config.yaml
train_examples: 72500
crop_scale_min: 0.8
horizontal_flip: false
targets: ["count"]
num_classes: 5
arch: "inception"
weight_standardization: false
kernel_size: 3
widths: [128, 224, 384, 672]
init: "xavier_uniform"
optimizer: "adamw"
beta1: 0.9
eps: 1e-06
batch_size: 256
Rows from block 6 of a small image classifier, named by matrix and row number. Each number is 128 + 32 x the weight over its row's rms, rounded and kept within 0 to 255. All counts start at 0. Numbers have three digits each. After the name is the row's rms in percent of the matrix's.
After each channel's rows are labels from the 100 images, of 14848, where the channel reaches its highest value: "responds to" is what is common among them. Only what is clearly more common there than usual is listed. The data: rendered rooms with furniture.
# r30: branch 2 reduce pointwise conv (model.blocks.6.r3.0.weight, 96x384x1x1), inputs 301-343

r30.80 126:141126164107112139052082075133061066045120092062063126132145147126144060080118101110141123083151170087106127126146134137145091129
responds to: count: three

r30.88 128:136177129133158160146124120139137128153114103116157149130155151135163107112077079111110128080128133093075152156122130169162125206
responds to: count: zero

r30.12 067:185151148134097113097121089141096129082127123131127154116171181068161124132113108127148120139143131123135135137129119124117100032
responds to: sofa; largest object: sofa

r30.62 053:095136142129076153131132134168134117120129126158108141137144131111148102125094078099117123118129181104176156159118164112116108145
responds to: count: two

r30.19 104:103128119132105110098145137146104139152124135145148117158121100094076165159128156132114133167064182153039114115139110164156123103
responds to: count: two

r30.26 124:131117167119122144066102086142060047079116079055066101147107123129125066062123110131147129095163154105143115112162155127134107101
responds to: count: three; barrel; largest object: barrel

r30.47 123:144136172137125150123163151134120116166135123143134114210126123206078147109136142090144147162115155139141089089149145161152102160
responds to: count: four; sofa; ladder

r30.29 118:085148125136133092109154150150122130110138157173105096178152125141090160129151155109071133188041206155099093093131122160158125141
responds to: count: four

r30.76 103:122111104123051144092103055096074077129108081137175135144136136104101117097131084115078118132070101131127145147117117124110130119
responds to: count: two

r30.72 060:157130132129101161079137074073088081068120118095158150089153137045133078125127112134123116130128061127037189194114128114109090172
responds to: count: zero

r30.21 110:112141144136102106082122100149095124097149119125126125162149105137105134128130128123121128157078193139066113114135159140133128083
responds to: sofa

r30.55 107:094086143118119200150142136092150139194101109150150101145108134147070158098159061095098103140111140146136108107089100149125132204
responds to: count: one

r30.17 119:114111141127098132087133089105088094112138123118104120098156122062134125101132133118078123130082119143004148149115143121122102160
responds to: count: zero

r30.83 099:079132190130130182079130114093094107134143115085113123186132101165137100111113047128058121113083110104166142147107127137149108180
responds to: count: two

r30.2 054:140133178138112102086118097139114137054146128138105146127152144049170110192110043111150138124143148106134165166135153106136107152
responds to: trophy

r30.27 105:123155126142111117098150144157106126126137143157141118172134118115089167149144157122116144176046196152051102102142106172154132126
responds to: count: three

r30.37 129:101121173141118173113135129110113133172123100152145105209131090227074138066127111086075137141063134128137105107124127126122101166
responds to: count: four; sofa

r30.39 116:153121129107088127070097078137060056097084061088136140090121153086101088087107110132162113116164092124137182184086115158126129167
responds to: count: four; umbrella

r30.40 096:108095132122120136131111110144124137159084094129198111140131093120091120109117153124106135137112101132103136136130150105117178110
responds to: count: zero

r30.93 123:084134164152140172126159120124117082108143136084119107132145112117153103063112099149074144128107127128112126131127159108118162090
responds to: count: four; sofa

r30.14 090:130134152134099144096106122104094116073138129137122140113158138058162140122118124126125127095112127128096144148088073129115068109
responds to: count: two; lamp

r30.5 087:127112131113121163126139128134120098127117099117112117106123124137096129078129096084122111139145092129112130133134147162159113194
responds to: arch

r30.91 106:132128085120132110130129137151136135145125124148133121139127146170089149110169142104143126149134162131138105108151176152151113121
responds to: count: zero

r30.9 069:165127140129106080083110114145111115046127117145092155100170145062140130181105078110168135144165134117138140139131160112125107167
responds to: count: two

r30.95 105:155132148125090141090108075108093108122114103126100157119150180063138123100119129150131131121138160135011148150129152128122096130
responds to: count: zero

r30.0 090:150116111116109129052090073139053072031087076066022142078140169117133056076104093120161122093176123097137118115124125131140123170
responds to: umbrella

r30.33 090:125134184126102193125146099156104110167130103100139097158130121112133120059139106132115136120137174120107175175102102152109111074
responds to: count: three; count: four; dog

r30.71 055:084141133128129135163139149156161151143127141166137134126140117099159126160077057101112127102122182093161172181102151111121108118
responds to: count: one

r30.90 102:141139148133107116125129141145121148159129132149133135187133130191078178099177116104134142167103175152116098101159156107127111112
responds to: count: four; sofa

r30.86 123:152134173128103170057110114067063083138134094113136140205128134201119112085106065101130134110129101108177120125112102168157093230
responds to: count: three

r30.54 085:125129076148097072118112108110124126159128129157170154113154150114137145121127126135118143150114158127103074081197154122156151102
responds to: barrel; largest object: barrel

r30.64 061:132132138117104119124120128159134128091124119138102154100141110063141115164089072110154123110150172101161172174109155113115115135
responds to: count: two

r30.66 101:095091177117128189169139127071157157199129117159155102147089107155082179077170081123109128137112116151129112109117131155107081104
responds to: count: one